A small segmentation model, trained from scratch.
Model: 48-pixel images, arch unet, norm batchnorm.
Rows from block 5, named by matrix and row number. Rows with one number belong to one channel. Each number is 128 + 32 x the weight over its row's rms, rounded and kept within 0 to 255. All counts start at 0. Numbers have three digits each. After the name is the row's rms in percent of the matrix's.
# convs0: first 3x3 conv (model.mid.1.convs.0.weight, 128x128x3x3), inputs 99-109, a 3x3 kernel for each
# convs1: second 3x3 conv (model.mid.1.convs.1.weight, 128x128x3x3, transposed), outputs 99-109, a 3x3 kernel for each
convs0.73 105:117128080153144123132136126145205165135191109122196218116119156124084127166151122112092173117168126151126140128138062144147146124059107127049110148090110112112142084125146115147151172139120149136134137109090228128121114049078139094095116157149146114134144114100148138070137128152085133136094134122
convs1.73 104:164018149172160064124143089123113070155065117058091130151169105117138107168133169061157141129079179178142107160090107071086120146190124130134143096128167189140166107065119087141134094131161123150117066114113170131108140104085152163108174129120146109088161148098168145068126117102194167091209177149
convs0.74 102:155066126099170083157148143183114073161131137152192157071118125110098159161189075177140125158107115159163135087153158141127133090096081147123160118158112132091185171172107075131084138135096088131083096064108184201165074079073103135140163137087131101160172106175123157171157121106168158159114094185
convs1.74 097:082110112079125096172139135136085138179114113157173111118153094084118152164119136131078127123176133146149095171121110068162112134066142134130141134127135064152135088059115197098073139073142169105120110146127143123102136160133165160138135121167116128126136178121175183117147100147132119174128181175
convs0.75 102:102097062127097099100064078106069086088074117138130148128174141154174165077098104096062118132092092108162157177180124174123125225181179111165127167124117195136156118139161155188098137129190081142134089072135112104095120085084126128133153125100122125119091102117092119127146118070153141135122162192
convs1.75 100:105168173131108143118141167111160075136165172101096136127133140156074097078110162113119103124116198155144147109106106073116166096160137140149138149141139089127126096168186111138146158156188126110090098091137110097111115086136137168100152112131092113044126130138121161119060111127089117053130098124
convs0.76 107:179133133140114017126081123126121125101115091087121097135148161151118101129168146114077103102053123136068131130157160093109135132159195117150071152133103152117127139089114106083152071140133097100080129144131072159116182102159162203149190148140147123118116155097063103100128142100162126105139120126
convs1.76 106:163144168150115127110146093169130165137107151145113143121126170134088109100073130100171163074088092125148102140166147085159138139191124094165129112099118111078138115025093120091076139205162085126142094172119139166097154165107155184144150120124099164120177185082204103107067149152155145141138110096
convs0.77 099:141180099110169151176159100176170184125170157098191080108157082092127196081116206122129195084172121148110126125157110044142172155148135126122175128156112167071124074083105106206055134134099107049151130143099109125084133080132178096134115127135149139133109122182169151165170144110125135125165085169
convs1.77 097:143152068159122132129121177152083142128139098090183092098088082118115120128180067175169116110197163123091194101085154083077114092095124141106150139082140142151136129069094133132079123187150156123128163133112103159137134129092104146083162128134177084074092124110083143092129159101116111121082138073
convs0.78 102:138150077112175099105105077085102106100131090128103170137142092116074138122111117118190135114128120148091060068134134125143139103153119107134097067133057102144122144113124087126125129104135125122130100123112196084164144172126188129147134129122125113146133186129147168137150130122132152062126117192
convs1.78 095:105119108132130158158143170106150114115130141121142152158100137155113058131118106150134122159122192139142132110053104112126128145186186129140095105101131119188159105137114161164109120108077139124087102162163071154154118099099108156136083126111162133113136145109156185198104127082125130099104153090
convs0.79 102:133144082121154160129150137081109114198131130150152097106138102125107165090114130117140085129160131136163146130147070139080114159206187185147163161145171103115163128106100108165154095099169181094110155140122106099134159138146136110125113183157135091109127101111143137139133160206072112130135088136
convs1.79 102:090112172094130100091147126204077175149119155088164091096093187164186114136130167116131158133146073181188093093111148136182124149142172105096118150142137160152154112142133117078102130127173147112165157158136108101101157156132175106154122106155157059070122194132150146087122136157124115152107131098
convs0.80 105:134082134142133116117123155099183117088061141138139097102185107101155097131129046123118074140113102139122138111142158136138156115127153133142145140107197114158158112136103156129122142124122129128167108083141135141114054187136129116115130115141159178200130154139140131229138131099086072195141119195
convs1.80 107:149147144140124151055130208111193175204167158139122126165126085155113096169093075104131073131109129122160132135117120157130117097170110091121126032074117113114129120158066140114122199110154139138110115109087121148132126124105109175083126100136085155105149176114094121095097122121093155171070145144
convs0.81 107:128156149107175152113142141160082119121189165134197082103107103122121109074161125087103169111091133112140090138132107129161102146085139137162113085073108133128193132151175089129163170140114132102170111119156146143141093039165123138172141145127159149139149097156114137128095106093157108121113082176
convs1.81 104:150121126125166125118097141143116093123034142128205166079075160081121121140089164132148145083154150109115194117132110164175094164099136102108133130111169122122147118136110107123180132106144140152123166145139142161168119060086112123099120107146131133139147118106170155081157136154131140102094142128
convs0.82 104:093094132141088063124094164126137079081094167049122145071163119110130123123078112123000130109154081113140130116119099122108064216108163111144139096140101109124146095141157160141146125119207132085174146167100090080109052163131117151125113137123119132118085139142168145120128103063152114095159067098
convs1.82 103:139178126138101150153100114132131168100170080157096055086187100138117122121142142114162115120126144147107051152126118141099091125105116169133097128146166056139062152167092124104118158103128143168065083159140129165094157105098123086139118191088091083139127136109101144125123090152106079131123138133
convs0.83 107:134103153136169123130103144054139144106123159075119137112128104119136146160083151119105090124125148115120127153157109135187084170155120139147165107188093122146164139109066110125110114133178080128105117124180127153150092107161117179150167125149132141160138128119130130097105160136164157148179119121
convs1.83 106:108147117125087173149182134129121129104142112129139174061122163089167145178129138084147121128082134155135067093113114186148154158152094148104114120110120161142099094198105116142148115148132126117175118194161149097071138182136165167157152147208115110060133118119033133150140120123127112123153055173
convs0.84 101:148102155113140100145107146158115160115080119150049090066127109162124098117057071167121115133097070156133114136094095136153144103082130114175137077127091099109063141148146176121080102170119144196081082154088131123115085016151062071116099143155140134124165085150130128141116128143136121146147154162
convs1.84 102:114108116123068114154156106141183104157126108071115137175087089169109135137142088079124115143109114144095118115144148126133125058150152151144096109123102116133052149084113108102100061132115127136085101139155119127165097082142119117118145225076089193141108114096124120059136157127123146114116119164
convs0.85 097:103114126126081145099130121158093119067127177109130128151148115121116100126157139100149170090100136164113148100120119136161081103149160149145094109143126127144161169130085129100167137140145181144151064132121131096070098072080093122070128145144118143155138162157152152153149171129156131167140125123
convs1.85 099:147141104155127165157107153142121125161151209144152124145164116173152135149153165100109121163134156134097148109156175157119119080068142099170081112128207148072192142166125154148088101095112126150135148086100136078126154109168130102123167167150080114157107111126078127153169141119044141159112059126
convs0.86 100:174113039167103138106192157245064152151077105147170168143090131122111156130155115138121120134127165131103150094125131045174144089181165099169170084216144071122157101121154101150158152075101166101131074108118113124096160239179174143105086134140106135121135096098152135155093124114147122068133144139
convs1.86 098:066103162121080077148111087163157128195175161194164145161131170076149143093138142142122141134119142178058078193156163093170123255115131065136121117137154118121098093143130119120136189132159167142121136153109121129104133158109131111109113110125130137137174096119129071081114153128127157076067159079
convs0.87 091:099105144130157138134156195090150195099086137098196076131132138154134117068119120120135201137108148113130085134118149127094142081160186115116137130118176096137191135138076131189158145096217143088086168115083180099082118174067095083121116103160130150221127082072112110139134083134119160148135108121
convs1.87 090:116107147142091108129124119132093169075145158119076084129105120107138157091181139193127116122130105090123125134166128109174104168147151124179121116174163116129109051115139116055128157116126154118109170144143094187096067128173130128127103173140172137144111131070140080147175169122145069116139137087
convs0.88 105:149116125152169168150108067121098087107100094092086111155120136132128174158152051146151102106147130158118150120145109129164177187209142082134087161144116156086123136109218139166082157127116130125116088113137147077126136075111103119168176126161128129129135113116135129088128143120132146207179132133
convs1.88 097:158123133095139103171104139153205155185111110095186106143152123107051087149097092140172144146076075081144093096125126098139116127142183070131116134087130181150075124116061099131111137166143083156113129168091145114149058113053118097175103160101122198084155121087127091087089106141087141104105173115
convs0.89 100:156131130112131117151127147071063065078124168145136144132147146138124166180118081148154116179107117127128130215137136160093119165128165102095142162146124120125118081062086112097112076126116150181148117124119167164101134099127111162171135146148083087070074094102158198185162171108159150128125106069
convs1.89 100:130133138123107132140140130102117117100071108105140153145176135131121128086143149128134135127128121148170138174119136142112130077127073172160098162183136112123134135108125116127147141185128168200176169147151130057119150128170101080113151131131128133126064110159094119046203208154147126080121092144
convs0.90 100:195079101134101148133124068162130098167119107104113118191103151164117110099065143121237113103137121149092188142078133046160168098131135106126156144158077089135036083174122135090120172125137152104098137148093171142056123157161128157134098116152077163116080137116110119113151107157100094182093121090
convs1.90 096:137151056155096104130128126109098113154122095177112111105147115131134106093096132076120112094138148137117129115119120103077165141115137176082171153100143131073119054132131064110110120143132131174067047150088177075143116126180149145152131156130139077166147156188116034109126121135136151097123161124
convs0.91 101:164131150066113120077134082125070115072179127148092111177147189085091106156151121158150161133110128120131122173164148101127191102093119174113096144150089181177146124103127083142123144159088103163098125104130185122173111048129141098112107139145122101173119117087122094113109102112174093183140155136
convs1.91 101:156113166042080076193163133147163149114051088130172197129147110122184144132116150145121114111161116159119157107155148140095163122087122164178169152141188168095161128089122155097172164185141101110118124157151145132154130152155152150155128146074119110037155088090101100110075132107140138101166152117
convs0.92 100:145130134171095132134071087188097109056196113150193104149141178118144174191108135152132154159192025117159126107099097100117079121099127086167141162075176123151148052121122096117100088129100090142136142130127138103238184041113108142125219120120170133165158118172124144177114096092123093066194080091
convs1.92 094:130119208151138099077073143137067091116111175122158092104118123071090106109083122128107109151119108138151096128136074090145060132161140128097156138115096098127192098098174130099134115140147081097097172144097121131089123131073169123139111118125110117130098124109139085092149082121155120108116115135
convs0.93 093:115157093143126061123092170120163159104146167163153174131079140102083178108098142124113107128139105149119121154151071152101130145128150146119097174141112159091076154116114140108119096048144083081104096080105128134122157103117149115131082116111120155142125174076164103119143089115120040102105093162
convs1.93 098:103130142145085175140144152145089132134183144173091170129180141104155115127091155103138077114091075121107090106204171149159127112096063172125169099111133093071137057177170190130146103136095161150176136131175150083101085093176114089085143177103181118119096124132107047119134195145196185157145127125
convs0.94 096:120128097091147162174146149145198099102164152136123144139118135068133105111096150124118146157172111128139149123119163047092165207099103104124155120122082158065156087133165179162119110146118124176090154065153137131136139081137100128117112131155185152122126081173113184150105115097111130136083086137
convs1.94 096:148087140102147140156053117091178133145062189182110085121069104097146165123176176137105193112136124089125165142100070161114091134162145083125140107164161087108123146112095089148152058036119098147139143089123156062102111172134148150117156139184135161133099087166171156146146207142158125106141125116
convs0.95 098:118077078078096119215166180149155165191116146175107146158101106086158166085072164123091053156109119148192156183145122091144120114110091122085093137079147195159172138104088155100116188215073098111097114142132063138178120135127177129128128070139134137159135138175131125064108135058040126115088120155
convs1.95 096:142108056077163147046110142112121168144123126138115148153034127111146167071149133155125174136135122124113121153173146131162118138117040102144158113153140125123155186122081107110111092103111119167150124172121189089151145188135128150181154139092136145128093055146105154143120162138166110148115077119
convs0.96 094:140168061091138114090158123112150127138120087146121109151098143129108162109118146147159083144114123133100076164106146162119138138113122161091125162143129147158125135121085121079129155147144134177115143135085117133118129136241158118180125102189158159154165143121166197156116076056075136076093132116
convs1.96 091:169067166180064169160081135110127167094137147098143196105127130120122119115143114146115135165123060116061099126187109100200097113139138075131090118112071091075100113149114146160143125109154134145128129106114148114121117171109108150090154103119110142157140162158097216156150163059154097100105192116
convs0.97 093:110097132112136125129128121109113106090158062094101200143135186174119047122145140121126203143094128121173115077147161124138119191142133096082090075134093121111116114147159129159122140167080151236071124166154100160136132107102136126106131088061123142091159109085090170076152085079147109077159088131
convs1.97 092:159165081110140202090107180100193169165091109106107115175151085165129163057113104112141129109160095115128101144156093066127116067122180092135098126104132150151135162088130112099161130168127104081094152190121162165170129124171141102146123156096070163128146066153106097139122121203083153109142083083
convs0.98 094:120096142139138171137156143090129050118139160142136226152148117113082101100091120119106100110085129123120122131128136101105125123154209143110130149116192125161174158127102129105091073079127108087105130094106172066090067174133134129113103132105111154086126105126131120110127081054141112157129109141
convs1.98 091:165155097099129127159139144129152117145115113116140140101131098114112169129110157156144143167146146159105133073118063093143153139155170174138169121140098143118151163113176134088136177173064163171088112173167091098140153112142055135184148140116081097124097123087194108168112096095155172056148108112
convs0.99 102:157089239130155149116078130119149185156120123133088102122106141135126109126123111138149150096154128149144139125156114115112128119155136114096154123119097066156127175090127081107142082084126130034172054111147127088095110166100124089116090136101129117174102139153192110136135150140146090107136098031
convs1.99 105:122117099078114144060154107113162065160132161149183089138141105112144150156120093136118091081175194158101143085119132124049154133115092092155164162094149089157160102078128112151137115103074174112137122120178117121129127083134137124108127056167129118113099123198075084126107141140135166178153089160
convs0.100 095:100110117124137106145132131089122152125112172085171071168131190061157172148136108164123160158101137168054104092094137158134162081145060174164113144146083127142075122136093139119124144113050125123103103188133144139177132145160052190129136114096136124109129108155137103190174108114159110153121104071
convs1.100 099:145101093162136147184082143106096144118169141131135174008156140080143105048131131142146118128117153108108156174107109121182155159096095195112101119130131155120130069091119114105087098138108065149140102110153159130162174176091149125142170116142104109094146187185145140141132070141123081153115151167
convs0.101 113:134087104109082091113098125115186148101099075190073162092078129104138134075135134116125112151104112130068136150102139119145142100177152123107089084116102069177116153087074152161215099138107116159144106155149077112194071131159166177156156150160138122142163132094141126095141102119159116110138155095
convs1.101 106:152178130148151142171135088178195099157133135095101143160124079053136135130128193116101099165152071090099137168149134117091154183121085146133104156173116137133168091106120098106137148149142070109120139120120137145140133171125141131131137145169179135139111088116088148145115220131139116141146098140
convs0.102 108:156154172112157169159133097147151118144079130145073134110132156124129142101138167165139175119168134119098115196149152168131120136168102143182130120093112115116129113123084105076154094128120190111175137048165101146135223132098118105095150100118128197113118121104114143186114134156134109068142099083
convs1.102 109:123149164113111148088184140087157205160146130077167099120156146115104185084134138076154132119104120126128102099155133149095126134168078068149118103126144121185108142123148111107095152159157132088114157140094091102112125125141147146144105148189108087126114112160114098071096107138152071115117122161
convs0.103 098:151099084144120125107138086111135126130172141140112093130115103112135087192142099125063147159131130153158167131133118124153133081133124179123122148092137136095038120129074174139085105067119101125136142116142169128107134216084145116162064111105102141122114107184112123132176133151087087088149174168
convs1.103 097:145147171149110112100087146174093130059146091108169165120082146068145171095157135134149101157141146082131128059151039162103145123164139114130111174148080132108104100113213081100155172161112132111122081109122117199138159147179111116132123142112124095088126150119113109178046098112138100074100110123
convs0.104 092:139040143100138075121112117166184180127131106167163154166111173073156131081167059112134157167088199166149109134132138197172127143122130154160191176147157208155123150083141136110094110135108136141168110147140103111109090131178146118162166139169131127138114145100133114125136136098094162137179070132
convs1.104 099:160123118115141184133165097134143129204140171058195118098165131108136176111157098119124138097201113081117089179082173074143144147148184133106109132158159126178165135123164169116116116126179126180138102153151137171152126132145101089121132159149145116165116129164122144175131063123119066196077103154